config = dict(
    hop_length=160,
    input='log_mel',
    tokenizer='char',
    vocab_size=29,
    encoder_arch='tdnn',
    encoder_activation='silu',
    fusion='cross_attention',
    decoder_layers=10,
    decoder_head_dim=64,
    decoder_layer_scale_init=1.0,
    decoder_positions='learned',
    init='trunc_normal_002',
    lr=0.016,
    nesterov=True,
    batch_size=64,
)
Rows from block 4 of the audio encoder, named by matrix and row number. Each number is 500 + 40 x the weight over the matrix's rms, rounded and kept within 0 to 999. All counts start at 0. Numbers have three digits each.
# conv: width-5 conv, dilation 3 (encoder.blocks.4.conv.weight, 384x384x5), inputs 92-114, a 5 kernel for each
conv.11:478523504509461442526421528505504463453506484459544486444533466490465495539472564471525528490484507434522515480511465472498508572520463503499478564496489438501499517528455493502501535577476499470488532531490464570451516553435546491471426549496497453515504519550541455568475493475541525502476598596535496451548381480457497451494492470561488509475
conv.12:531473554465511519497526463503489512538506476489454476565553493514423537490459516504534477554486535506400555438466554466465480501492542459510422439507549515563450520474463398472476485504512531469539500458508532530520485525493513447453474471529503437484517499521477525553563468501535509511482433533504539524455464483509482515492489497532503492519
conv.13:517554496425506502502513512476597446522534476521488497437476480510495446507528580521489482557529527508436469505528500486499549510531533488583522465512479463492467484510500494451521496509518499503421546466501534552538491473480443541501520445490459462559418517525522476520602524450463519526540518434515496512542504517507569523528480502477456509540
conv.14:526480517471522541481526423498495494550527537516618519493500524499505473433440492534433454541468494489520455479516503519477496468490499525549474484526436513488484519507563462496518397526449500500440509442533481472504475502471465538448544448443498464522482499511368518501456504527454533540480537509548477551554476450464537486520503526555464539441
conv.15:508523555454493467502588474460524482536460421521561494478522493486550511457471459464459536513442430526509492469497504554550550459536442476555454520516457468513498488517477497454432472499446520470443551468521611521527610535477528434473482518485511597527497509482515494462532482560559527512508515531465540456618466465488539545583474528429466518454
conv.16:440448471486459533496499486494547520521501521511454475477460473539523568531440473497539506527526547538502504458498504453480504488537476509407534490486540490448510511468484514497496475500503477463480517470477509494478518447527490537518479533497442542428510522483563479469462508470497537460448472477504481537547499477489479486480515534444438501490
conv.17:514521483446499521457527428478520511503531497488481514509473454438548501522484473494467518473442571502536562457535465508536561536527488422504494471509455490514546459524479506444407498532484468488495532503505501467497430497550528518486599523537590519531532522511442545523427515450505494433488512556523480447525471527475470482471501523508487494521
conv.18:529464506522471512389474533485503505478458492496466512477518511500440500495497520497515566475456496523472510548486520489445528504474452501463492483512486437445513532480488531458511466489483514513515511509496476477503620509544548537468397550510530431454479504534513514487490479518450498556479472496503477479484472472548534443554449437542528468500
conv.19:544499522512520484494501522489554478490468499443526564497566482582529498463526504456420517471445554492454513453477529551528507524468468505413545462529481578552393478521456528547517456415514511524496535473477465481511417529502512495465526462474426491515460491551550409495445450432529510521465468505497513510510521435481567462536513430486506467496
conv.20:493478512474529480516517584475562419522480505489482499482501484498451516537495509431507509526481491523451576451437478476485545479499487514436447551500517449445545526500487494539432511497426521509540548508509577498505521457480431515632523490571518452540521571462502489468448573506537452497529524536472536504539459509499464472503507437462469532499
conv.21:487519496502529480446499508507460466478520514426523488529497554528475568587537467561568481524487474466478539523492415539518517514444473535456555538467512562531508491506546569547510544494477527523505505509515463486482583568519490425423560476468440532444516423431507465442497508481556555487500461540473499495452531518529484540492500523517460526460
conv.22:558484516597480503485555471483530532459492505538499510421498491458448529525492544457570466547546476420505499465492457526479573430520510502453538459508475536479466557482492449447540510504546485491484527504569504525464515530504544494489546520485493487485542502523441565549522469491481507510460468424413512488467504505473468507523507565503482585496
conv.23:513453516479498530570461514504496440493533499501515537486497604474502526509486539508506446579504460461436571528505498473539520505485430592543477607443498528467434483505554504498526510500501529488428579431508442491479588536466544518502549543487512434483540484506513497477444533478475491503488465447485561518556503535428492521525574468468490472426
conv.24:499482463505473492478473425468525496491549523515528473462499467577494520494460462521476401514525549533548515482489473489448506547429498459449558485503512466398526559456497552473511471513489461460448531417519490477484486493570485457418483608461554440470532455436476454508479419543516535498489434478446438470487554494569480522487477490407512480514
conv.25:495496506477500543472524496484499503517441506515518448549496501514498533528525470519516534508509511412531478520452503549514482549547485467524463450487490465524526484501496504533520493493562502438493521501439479417561466585497510575545515474510514537535540490418520432510493476515588536498470477467485472506563459474474506523557477518429530490530
conv.26:476489573528519520483523577482499464569581579424551606480451445451561451456458472492469509519470471500539467446529557487494472500481528510448432454534562532475518530506488487488447541520498516451502458546458591444544448472573429545361516502489557504520473445516475460568496475512529579426507550438482439484546510509457538522447478450485445444502
conv.27:508483452485479522481525489451450481494485555532458523558506540448537431506414497492502461506456420561506490452551452499454478456559549499488523538490634450476514487438503454441489458497522563450518477475590501522498430497489532442533466563449470472540541531514502533526545508561523513563517471492557517473443439518503473571476509468519410499530
conv.28:500442574502506509529530548435463529598480520495510462517487525532434502499518559429513512480473528508499520502582424571468488446489556522537490484493489514536523536475543469468546458519493522642484525475511480540397369491478462507421596539498430523456491510527473463491504491570465515482482542527547525448454511490524516511438543500484506452454
conv.29:498514518479473509480509475484486556430511558503515486510517481462513467522559549416485533519466460530520432493601442479490481518499509489426453439423505553536533490456514486481498555510458518475523472464509520497540411526437495512551491511537633500480513591435478505472537459525536474495524438597572493503472552532460508562532514487536510490510
conv.30:597570525513474538592399559531477447552461436473472511464550501512518534530449430562480463603549481503531544559526537519449450467476468542422566482512535438559536490476576474493525485432462471474512545477440516499442516478507526519433465503501426501482493503511554478463520474538505524464437521483507506477447457506475514514474465501452433510520
conv.31:495533474433444441504556526512499483472470501478494485486539449511552486519481469468442524528499457504549526558498441588471493443470467493489511465562545444453515529511504516535530548485492469505568503503553527529505524522492473595397546488448463475492484517460480451588548516510459510428526446512497473519513538505510479567479508483459534517489
conv.32:538461508518496493511506521500437519555519521544527503502502515416464497465520419536541505564484489515509482549490490529514479456575495553486488523476443544388492494498502497505537501463540480477549440548497477407449486445507529514491502454532479446493531561496494524468532511545525489574431442450543510423496490447468464499469546551461475547523
conv.33:492584526504532545500482456460540479533507481547540512458519509485496429499510506459514437540537518497506550563471449487486452489522544563493508480507460484503479479545511451491564471521525480506462527542506450497505503543518607388512559546480449497490518523593512485499463536476476478521465561493383507471473502606523475425465502478517479495503
conv.34:506496484475518501475491474506539493497447514456496488557487482475505429577479416471487503533478452456512509508494541444492454552491508494493493475440474502533474481476492500449502529570467449521443447442491526500483520536466523507503512489520509467465539439534521483479465449531456525484525575486568485465465554481475523414521514476488586511478
conv.35:523487489439522529467509509485457483473514457436451545530532475507512543533477413509539506454506546474545471551555503531477436420471479535469513489511433521525548508503489496517531501482533463478503494492494484471474499469540555445489511436490549429506507561460521438500465529497555547454587541514436484444509512577496496484549471526416491526515
conv.36:501511481538469517493460516544502513554468498524503465457527486479531499474527524545490480533477506507497499487461446433484574547421501512547504450603510496465438492478481488549471533526451473510493466495548496472542541562472449483572437445454501578487511478571491509496498464505449537466465481473532456476489520483515548492508477462478508479457
conv.37:546528485494494456525506525470469477464483519543472449547499584544463489444458534484472508509537532491478503477484476526482546434427540524513439593507499523504518461484467508498476461477584527544425525519470479486536517447494529447527455553505511469480471423573510494490649490502547533432420457499519501515459495510477483558461510499550541506474
conv.38:500436457473497512545485540450507445490428474424474489500480413469476498467549424421535469574479588516492525475476530480475483528454533400510496491593479488450531401509481489463561534518475507434483465477482493636502535496514595428451580552489453646510492511519546501436504428496521483517493547485468521459519450479470423485486497542485475527537
conv.39:523505482533511498424461497558467497479519446484461462509486510498500573528579471461448483555501576515480496495473450409505449485518482509504548452522471552488483473470510530559472472501542515454478543534465489444502514533506571510444492497454522468548523491457540550509500486519486524525555559519482553443487540489449572493496517513512490491452
conv.40:480497515483462503497499530479461502510483543483479527477525442415500543497463499477500441529577465454463513555554454479460443470564530495513520483543497440478489560491469473420513453516471591516505545552528475533556513519469496563437540537525567559518522519563448479507576535541528525514425488508430520508539460495503464490492521520532429440517
conv.41:477474468499487511519586462477518516495529447493555483513506525534540473544452448469450477474555442508493542479553540549463465509525451491379459508467486450490503531526472570458450445468443525471432461468509547492496498490482564410483545440478499463524475527496435543522513466473574510529521459517501476494492537490457520510528511484529499473521
conv.42:522486514510490469474426486424543488387536540421537397498512458548420488493456480565458503470511477488554495564543505508450492485510512519471443470505499520454503482527512533475532502501492473556466503468490536474503444517572474423448457546530474486550503514500518505474551526437553461516488494499513544490471493409542542517501494515471497469536
conv.43:477506484461461476414546500531453531493512455542534516475464507466473478506509522503520550518535526465438483446624465484571499492430503496518508499489490467584552446505465531514518535497525451506521523497538552452432462494483616580533491441476429493541538426478534485440441528452534451499432487568453503486497445436523473546515499559443589534537
conv.44:510551482425471487517570478435479525544478513460497462523501482480465469488474518467464457486555458495576530487499447506489571497470458484565378478538381448620554497499524483439548491528419489518521527508517526524477417497478492471461493515490477426467470537520496529532550530492462506487496611496550509552530499415452539422531543498467455475524
conv.45:477509516515486540498536513465458460496558560439480501501484509481520506437472526512468594427587564507489462476537516504522487502542538573571507496488505566508455499469533539511489511519444542477447512471545544630474521526469532465465492559499438585507491436544486570529544481559477471556488505527577475534539589514509504495489475495501486484525
conv.46:532518547494478483495443464527524479535525483499479455543482489479530572520457573530503497551538474465455480514505486488498559491499464485670442535525537528498541437515515481528522488452437488540500484504558525577439519508507565441446563456481479556503478589484481475520498475529487464534502456539471470492475481513502521441502458455428537497500
conv.47:512451463500503513509556449527569457488430503485539478502469492484494508485437487446494465516527515468458453519479479505486463508536512436555454549485474488516589460479566442445505488532449454498455558504524517447456578506467432455456514544508489477467556608613493405470516466577478527507564500483491502554494484497533444497521488483461420438495
conv.48:466475463560535567570435478525545473554424547451478544475519424490491467476542532399438510512429511558459508425562474529483450512429525509510524422558490481503520554438512476477502510431535457461455508547471424524501531562578491414515411604533584452554537474519534472478514423563461587452509502518472509529492440570450588493545473480481480437523
conv.49:538491535426471509519427453551466508532509504461464479482533524422515509412529522450498492461486440559520512529500490517513485466511465534523473452523481517467540483494451481524460545537532492473502501479516485478574465453457534632471414432519488522473491493360562492498503545499516502541485444476501476492529483453437543479531510553532507468418
conv.50:490489557504473491546558415505522455546512463462517495521488430521567465460529485516497451535493534475459504496527467494499477473488477512495408513508575540449499512490460517469474474500493509526520463471487467490388494507509391490564514548447511457475467476531487500549495464560479531538486430452503432499502437422476446560531461460556549477517
conv.51:499526510506481461503553543526550512514448489483489412526485549542518439482473505422549469512447522485484506457486560486511552476504464464474453478482487499532527552520531465554468487583504537511549503442531398454485530539457452382506599499568509500531464507549468556525450449486435519458402435475497508523526466535485489508530456559537496570476
conv.52:495485507502517482515544551530547510498476499506491493441488559488457487472525532509534530525556467519510461494609505479519418487478537447492491483514478555428444469522494487498459513449490525494498476460544501512508584494471486577498483480597535473474416540531495476522494489462517470537562446416446522533484474497494507485517466512513527523461
conv.53:489506488503521509507437532445492539480492522469493493526582534495499469531529548576456453524471494508441540446463509533573520466555472508554490534503552506489509508518477444453499502546480491544496436504490494543537473473491500446575467438509475455446493517456472483407529454510492468451536486515532501459483489531460524526561483430446521521509
conv.54:494553424479460602442453449546521505502491529468544505437452495456446471482459451460526543525449521522446466485516481499496503568483481492467477529430513434512465414524421507580485511538523505463560531488517501430530469575451504455485493488480529501487486412510506433553497551501504487451422434462521534505508446536527467439511465512441523494521
conv.55:514474467469496465511593480487444436507528563532524436468511501553446471575487504443515511529414507475533422505511530511433456493503473441557420467521518468558515511483500471483512498564520542528539480500526503515508480518515549360495594487507441428527489476463501523549579522480493487432523524521497498464508502495512508412525471506477534446495
conv.56:502483446455493469519546462501542537579522500445473561470455481488503530482490488523463525530380394497520506518453456467501461489467524479481442471517462433584450523495513492472497458508536505509530465491539440493516487559515547554568458577460465644463555524444503532525478534459516505460534621506523515451482473532459574550479514546547501510501
conv.57:448441468523508473546510517484538478557525488445535475481483470585490527499527490516497494502492441518543567485507500460551552504449550491469436522477562520498521520461511510450512515506456502499469486486546516526507488478515577415498590474443502540399480453455510396547465460487528504502478527494528491526483536482456613486530443444498480544507
conv.58:473488494533514486454513440497498527477519413475417469496437521535418490510483486536503518614516467465492553456604457490536508529411482565505595514462460516559413486496401492480475527497561510533542502415488538526511443459528541435544443526535503460540477531461576461477504500452453502624574537490393521486399483461500534404528480457497555478528
conv.59:549439499495473456449499543553490556482505488497549440461475517532612475470440496465457514526482496463512493505518453502456480490547544479510416592484537433501451514491529522424524452523479488524528470518466532468508505523499553449384610500481548523483531514519536492545498482509472543494469531507524525450533485511393496538474515509503414538511
conv.60:494543473488503476513497479463449509467467457511499518481473502485513488509529491515528501568546508479510471539469491564529529454446544419465430414445531564484509509550432544477509486489547543500497475548539493450500480602452408547506396544498423502465498558534467496465512489465377473536477523555487481553472612448447444525441513524585472534506
conv.61:556466460542501496450516530494535459503471517524534422491559487591480470439531403496532498477471476490465481550438459500535501453426565519357504519488449495542478519507504518487494518494508485487502534525437469514398525496478525514457519469491513426481532472459514486498555445475566542517472523472539510545500500500504503534494528488461460452502
conv.62:516607529543524502477462529494449520496439454505479467517437516461508413499536519505484444463524408522428497515487437517479470531533525512495442531429521488545466497465514433508525426534519452498500458562473499495542490592551600537535454426484523475533454445454488610514512520521500494493435515523474532533497527485484467496463506548488478486523
conv.63:538520435454503508493463477548502504609507510477557464479492504556485423544605436507513541477519451479496447460453479522581432421570533549496458442504516476473590489430491533486457471525472493484512553521530506520460551457486508548541456491523487494519529469466494450443564427432544464476503546529460519466522489411610476572481517496490495471510
conv.64:559515505523544478486531485531476498519459460530476489441553479487462497563521422477521456416420504456485448509564556545501551480483471429458481494517451491550551515496465447492475530431505472543505474494516507463475434472505489449493478446504452517455528468528514502555474494531514526487538498498519493542471503576471477447486532468561452564509
conv.65:497480464495514528485438486444575525421444518509461505534507455432466544495561426448475529463462535460491529480506479519530501508433533495475506532518454513492521505518539506463480418545510430517554543500448550528522532470555476362511498499444501451506482579552508394572468500468496439469474513524493537496466496562483463500479552464496517575591
conv.66:561530517475458518480460488515514451502452477462510520526499574543548428498473460451512489450531479530474443536505510531510511449469503480438471504531488469515537549528533560501515503560520492482522445490505460518460549507582464459499454465484533480514483524484502519478459460509532518428489454483511521469395478489441369476445489479534517498498
conv.67:533517492466452473456512439451553472442440499503507446487517462565406550490470444519517514513515488528474394536569534499506496440472470499416532467528515529449580492539454554525512486456460508540570488495514475493450468493496491563493523486524489447530483519479509555511510513546462472529499484532530532497402589477517519409447532575446479519526
conv.68:483482505513531549486476504512517482508557484483506528496537418587383457503454458507505499494540532460500480497467532505507500529540523525464479511477414454489541537464475451460528437485472524488457486428512523493447467546496505582603536477547498548455521536419470476501496494437536481488435472487480565475578491472427529542468494557486514509437
conv.69:469575511483461547533466463475511480490500542549450523430461473546487529449464469490523487464445533499491485517543555507495490537450467441597429485468557478521475505520454448529493492508428523523506438461513488557498567546471520467538349532489527432518492521488486530453574589431450550461519542457456475520531427485544427485512468480486497501459
conv.70:446471545510536444482523438494530484521555449417503473535469446485490429514525472471527536527537529505503487467498469456508464523528467480482503485465529485557580471510502450487496462453481448509574469457490546418462486441501487452458483520498422493448496475453545470448523497540483500434590454528532527442566448497474470479485515511450576432542
conv.71:436470491494536455683497506485538546513507466515525445503497462516427509488520485492498491506501542513514498473462435496540388503462482412461429505507483502460506495482483493466439529474514486483514435444518548472451482438494496546486464489481433574477482523429415447580568501473497554518478487446497489484500482517498475473522538510495512548450
conv.72:519499541483498496458520542517475423567523485507430464513468503553428618451495496508541462514543501538498537456523485475526502547452429495548486466478497551482503485466526516457479513492535568477492545523576476534480500437524366486504473556479541551476502495550552549512498478528519452500568566537570531523462540493559452554508502502532471451446
conv.73:496486507445448509436499465505531544478543507504536509557450545452566524528478650534491452494520465487514504578459487502514472479454591561589436524535487517504558534500532444532494512527577525537484538532449468481505542449447454586526466558499403613472502468484556515601512476408501512529541377510532524576499480475470487555533462548478473450432
conv.74:516548502519494504457485533458459521469498458582458464507534492487547486482440589489481461500511493483545526486547599516545445454388509504521523517559466467397524472521544491510475501549518452543457536499542482520572479432495497444486579508447491477492468462497532504431501562490533539498520574455529570450453517481472483499464461474543553511467
conv.75:465467488477472416465483486478455505499496532528486566483491509482456561425533420473530489537483552501530479522471498527548484533487537541503572440533456572558492447499453540479474473526491489517542503540535539584491517475547534517447478536558404537544533465512460499504532447525515546476486495533500501505474500499539540471514511487553494538495
conv.76:492464447518533548567482511530476500494490482488526447506474561499414560533544484427492509540507462475531541558476508553514476388502501540556470550463427494545522497467533507447475531457462401499551476484436516440483496460490493497463553475485452528586573523473490455489420489495561561478479442471546506481474432437452551417512538426502438491522
conv.77:462519490526523476568446463517473451480465522539514466479516519498454543519508517544514501525533486517544467457455438497540488512479519558485666463538543505490425514475493541505515552506498486482466483518512509572466459497482524539507345459506451445442497496501471453532434447511554459496446458534502452426494527466472450409511500508482401527557
conv.78:505496486497499468438494442474526522528448477486442511485467525505456415478478505502469470504486479501574515498488462494509550525488474530559544467550490510450496531482499471549497474525472547502536497490472526419438401491432533474493490447534534464537511516488547521554492537506553485497498444521530503517511493525506467468542507478509489487519
conv.79:466488450533469503550431424483508464477476462494446542516499507423561506525430460411527511497543439455560474554503428515515405411538508504500540476519580533585428517493463518448513503468539579527504459472465519492514500551496508471560398503485528507493514521460439511519540482461487526472477557484558463452484544469486476529508503510432518528513
conv.80:476470505486497511489488478434509503465475530470531498484486520426491569462518471537497475489561478380470528532481523545461515506537577469395499470499515491447553457473511466468522471462449517471537528521522469440513523474467442514503536523516568553462569496512602545494510463431515533558484498487463452438476485515485540566482439441483460530541
conv.81:499521485440500443525471504550469483453502502496447477479503565516459475504460465562505508439420481452563534500526499505477553493450478447543467474493492490408570487529534512503512543514527463506516516485531486524430580436472563450526561433469431486549514475533428520462428473481488514445496475535506470529520435517430461455525572488509431528459
conv.82:459509495492471520470491473515494514395528491515489509537525412485571471524598446539522429511537489478490473463489480549549468527538490509499503477479533462470510490460446458462517549548554504498515506474509516509490521515522583391472537573504584459477470486528440490571532585465465460451492467575488547540497507550502480501514491460471495467483
conv.83:500489527465483533513523475554489548486503497477538505569474517504460440513489543472491520499473489519548540538486451486506443506538561532506562538460481495579517423487443457504481519488534540500501505534558507492573528509473532510517532525584528473525482511431525515591523412559516489526439551448465540511558448515533470556462470460543478507480
conv.84:493466499512499499492456551544485423532508488471478446524503463514458494541507495478520541510594483527508515539487542457493527462407452491511535495475527509518516506467484460489540505532534511520461439550540516474493490556528524453574487503465523466494485453513493582491531470479449463442459459495527494534441462462486563413499458575539502497452
conv.85:494486464550530493508572502478506465429466524525545453467500502496403500512507485508511482491483488547510464539477501498459505526510604536453443549491477574547504479512517481472481521473429522513545511470527499443425450495499543558579493489560543464458501508481458507530458526495528459509507449552516476489469520532534550435477481476478432495610
conv.86:467478519493487532528449499514506475510492515480516514465520433470512458441540577556544557544484493482505498495505451468424475504511555509487487582526534448516493449508480471495525537528511514532448549498435524478455530416532516491470518509454534583520510492504564455528470507452513468544487514511497482458483481572455475467535488436491470572537
conv.87:540463465542425511572479513464493527515438458515498486444466548434509516510419458513483523420542514461554576536501512473523509510506505540507531532531532443520502473530520463506479505485493463509518480543507526474528455559484528476438399515495418544534490527475473416544466409507505487445422513398516457535460497465424579473498484466488511474462
conv.88:503529460457501557490434426541487518515492511502524416499535584515448487532597452528464442501535487470507510459410468527484525452487540520517496521497442537518478511508497500497532493467538470465478492485524453527529576505472474510481469549525479526516512418522493484506617531498537459478472551543491505475519507585427470498547501494494541468505
conv.89:503483487482481486541448448519472492458462477451522504479520531533460446524430469510494484511501432469508416609527514478560458516532508480466494488478461459448470501528556436516464564494502562552604497465491550522538479455520592479488458562454518441440455542445468450516517535565470463538463469537453500486537542498505487406505538524495537542482
conv.90:496554525455451502411516519491510508511539443500501536542461463518433447495584498581478514566513580456490492497422568478478510510543552528506554440552501493481548585528502527493469511577528483467532482454520581513384414535505474517509500515500491445492526503481541450523453497466451508504461551516474519524489518516576541491501459480479511495567
conv.91:529433516516472558438557448523527516469517469516467502477521532529504475524509547440514502526464497443482530540514463495510483532463517590522479474512470475540514518511523508479550514568564486541546529527558493528444482479529510478533477570533517452484477489600476477545551473478431501475529544469512545463432424473475483499565527539449528414474
conv.92:480491477543461461438492514461494457512502482541526528465480495527416503434511470533518445530454539522467465529492492536467490439498541540522551508520549518436482480491474489517487521473538453497480506534464520473588475571513508565545503449518415470480509515490486458505520527484515569490568471527431543508452458486525502452434468559516581480491
conv.93:457485452532533477495472558500543503546514510510475496504542441449517566541451496519536444504508518492555465403490486506470532507530461483573496470485505483572564426535493509504522520566440461481515522517450468493554424505503457514577382472536466507588505553523488575468499457432511486553463541520463473450483528525492560481482471437516516568522
conv.94:514538460516478498496476509494500440463512540525428550562521436413496435516460544500433482450466460508483547524352467477474533404467527553502445452468506449532506524477565512501487504460538537480495477498502506512571448489438426480649456524499460465525496532509455455462518545507479449468477526437455442521513452455474576456482516543511448516508
conv.95:522471518442493446539502477463512478523528495498503423555505505472494546507438479499485489517526459489534502521491444532494487599467541531423435456471531516468519484497513468413518492498479506507503454505535506585498524451507531513595455511479459534442508475518458459506524446585446530527470480529495524485549475541430454523525450479500557516433
conv.96:501460521508532527502507491459552467520506515477516490414529459536507525481527423527473466584499410541470490463460564509469451616447467481476551566465487527426399531493503454537498441515536498465509550477499522480458538565462501498434548473461495435488515560495540444533501522426456507477488483493551414516555501505490451434510480509439468495496
conv.97:491506556508488513484515496500533519546464451507471524502532524477571546528536492526480511558566454565501488464482534511463551502473502511483471511535494451486518471492480449526526457470477522505496524466504546599558449439511466493463502496499537505440509497512485424474540530506470470410567518537502462553465442517534560481554571504420556418500
conv.98:481489515464479549465546497540499460510494512492522481456500524553490416500426481543501486534467430487525523516576461547540460529535519506388437485570523439529533512470492443470499474511468498539512483468476483478567502475473445483500538503485454462490441457541505428448463511536462453513577456516451469514447444465444487468417479433530526568526
conv.99:481511497526487482501553537483554568484477494443483526530499453474493479516500471491463429487451525468539493453543533475542532555452476517512467511469446528430536525488545498501507487468512496518504496501492499410481596513458466420515479483484483513533521548485476582496481569577502501483564494503447495458473570499470507535530427554499484413509
conv.100:482459537505460542598464519467513511544500543537491548476464491404538443413492499415434574456478504501491507555473655465551500555462584476455543539503552493511505489500482504450500485490436515466477520495495499489443462516528455434513454460491463557470503596477520501521510457466574523500517483509574530491483477528491505534545480481434545532504
conv.101:484460452514496516457482474531466547499466511455533518502525407480454525537522508481504488470545466460481514453480553473472473526530483474480503487550574489473447573534530469491485526502475546544471533435460497498508484470519529538480482463429475542422485478596504435477524520480516530546488461487479493443490532474438426457522500521495469527490
conv.102:491529483475533438461492622459502514500462482474494600442446529482576467481487509457493567456497449491512540507416492505514397476433563467501529507465481429514500535526510564463492452516502498469497479530430511550478406534506532488593518512491518553551462572468492464495505509492462432531474529515527488481497542469435496523493554571503484473500
conv.103:458472474500512466491504496490535537461501479483546442523447526560576528531453509478493489465526463479530487490487538532498492535494504457474439465523489538552548467482508481525518508496470507483546515560434520510475576515491547522478525529476459510477525483487504422456436512533507501545526448552523452449535487459461573486533543499490453454485
conv.104:482531464469461486496465474525446536490478447509550477584534481500499478472529417557447492425500507514454468488503440485447559543447433491477484453490507579497502460533481494442484493429497547505505455480574575521523528504538457389452571460431451530540517461462489515477489543457579536494481490512541497454473482530486424486537552457547585508498
conv.105:473528488517462526489655510565505412508493485466518527511502524504427575400467415498517450483511491433505553476513499479501488368455479528411522489502524542495468544493536465445470482524505525477506461432479536467606498446488486478558496496565599489503502517439481477513539453469480445443537469472583527467523562511522498526548466508501460460483
conv.106:438525484499489526528437497538504501466479483486526538505502403538511466481522472527513488458459475494569508524478448496584466506509464475512485480496497531451435459529521521516558459427510546536462424494543537640463438541500501484501561528563515457446468530446570502474471447489451504536478527487515617518474543466531517498513547454514493448505
conv.107:497512486500551457513505537524458462495536500535450500470474536444530485530525510462525462514545482505560473604483528469455524528538478436506435421501524420433438509476555523475463574489497488487543500501490538524493425545465486542622492512536439481528497526523468536554498447509496423554443528487488484499489475497518505467540452527474489515503
conv.108:535530542509542499460495532469539605461493448488482507479552506531434416462534489501505452493625445585526515477563465511463499476488471467515482510488520484579455511559489467572497489465549470503545512471483456489504515534476490487554538526466545383509450456448464484467468511552507473507504551566524496514473512509488528482548523533430519485464
conv.109:552475465532485529542656519506491511505522493515474521526478555489455434536487425545433477528435418509444539491589522427560485469532534519481416475492483536518560576485495434506498558514515485446526503544501514521372467510495495601475485446467430560445517537444548480486542432476528419501536473514516538471412552522491447519462476514469497497458
conv.110:512513495494494478470453488502584492539503535437493531484500525516500585506484531545497521514364574443497500548514518511472475454446444477435495487453473517537513514489462467482464494484552466501497502468516552506536559518520505443506504492409600530540606487488477433545539512525461507503554497460481488471543474462570569494536451471477451509464
conv.111:492488465510466440494447519454516506520515432427468458506489478523441527519528438513494484483455475528496519580525488444451493501520510489428548525500480545471440552511472495476493467458579486485453483546486553504466604472565529503517439567534430545541471484492471554454559412493521503525502449512494558498474496463460434550504544500474526461410
conv.112:516490451508529464503492520485466538388438547490516555530450448513581560413498458573535523446541474508510433505516506441480449469491512524474485590470537496600451530448471489549526484514440522508426540509589515489488539492534555409502487524487527492500456485465550523526522519481594485469463434572503493493452566534489489537533517475524626547487
conv.113:477501534501482538446461485482482483581461442493526523468475564455517572494494507470514536511506437515482558547476504522405441601427494471441467498537520518429508569527482463455541481534456486515492524459520517477533482470480543624452378542454438509492500562500491485508533536506499504505518520550511518603562515520443522517540503501455537475440
conv.114:540461504528502472539556524530520448591529533505506473462501511430499469497565463587502446500461500550524519495532482478505497500534484538469462523477538454491580498442478505479505482524528464459437484505527461461502475533576496573541459552567522520553432455509557562531472495492492493525438531482542467475560474569470547444493487550482510514489
conv.115:499499505493526497525477451537448474414526494493556517455499541502620447491445426553421471530528469558506448455452499536495511475500500491524645526484469517476482516473515500510518522486538502484498523549514512462470413527527464484503536470477473514454534459514395489522506452529440542526511456472458498492479484527442526539523480461522521496472
conv.116:516472478474471484535485523458516501532497540534481448484504507483519461495459570463474565469464487525493525493527517464473479507439517460424445470547449465500528479503469493500483467495548516511489490497458509470480560468552530529517492527528517561484514474537482496513526488485499498517480453527549532543485450493527476532511504512510476551463
conv.117:476475529482506474533484520476490534494522488548479522489485484490474539516488520521417481437528524497558453438525560450488477495527469498526546512497523535425477540499501449493504508473483500536539428566512501364564491448482446562425432469502482516517535514619448405478504484473527487531485564561520457551510529506472497450488509445553516445457
conv.118:479494497521524515520422430460442459497456498495515486522472572482457510564456545518486506500542504493575510507507510530412441498509506445461523500454485523533509597544498543551481481506487487473504479485534564458496591510575493470492502437495502591515498490495524515532532542478493488521471424509549443554486480545505528539546513475514550450518
conv.119:460538452511533488452473488486492478518479530545452527501454517485522532501564455497509466515516554566478497504497552554536546504518469493545512563421459535560503502514496466495505477468510462494531534537446456523562431459546493485471509501565523466485526473437445565546487495499493528516599517366437504482465539491438478543500479487489509481492
conv.120:502493502482541480480467481471487443527466505502538522580543435479517481481496460476493514433557400456538547416495492488511462438398556533505459517481457538456464525562483473537519542456530468502551471491507455479422444468500551372542513481385499461494524487590525534429429470471525482493593489488492432524446460571467427492428446515439560455532
conv.121:510502437577543500455482476511485491454534492518517519518466459454544494548421528505473477569518439523468490501633486444459557419489507514537495498453475478527456477534434462469459499522494483540471456478521498526569462550481543577405564487406528461484526516497539541472549423425483466501448484505462533498474529473511469524533501456520478463543
conv.122:508518551534539590502449516482524517466514533468509498426482435548499498517503547470426489535475390527579516570465506456461484507473510448504529502450465576497526531533420516535514459483521463476480528443439523520554469477478480452555471530475501451498435520533421493551533500517524462544493451483477474504526522496524464457550498584529492486482
conv.123:496513489469492484451453526507497519444539435496535502482501573509426481497481487511512462432516466437519527496499507570517487457494512563505504515440478473507485448511522474492411466484514512458503493443559563448429564469442459472485508385465519466541470524486483475510547504490494460494475494494496501554469541489499482572480440482469453472425
conv.124:572467496498522544514525458430479464455529536487496456507485454529473550504502497477415513481482522520517551531492513430564419478538553560490445535566468548489420463481466482510537543455520477485547542524433503470445485506506479466561454562492430533495561509462480529480464485482527499505438519493520527456503560467544517482456557487452491500479
conv.125:520506568447550509552502525528515472484487468447492457490487473495517513455505432509492524558551497471529498432446567523501549437480494519545497552467402436479589499480512547439501547510550447465508518503480504506489503505545539544494484479523515477474464545508528436499549443415568506517491454470419501469503432488514445480476487497455487500494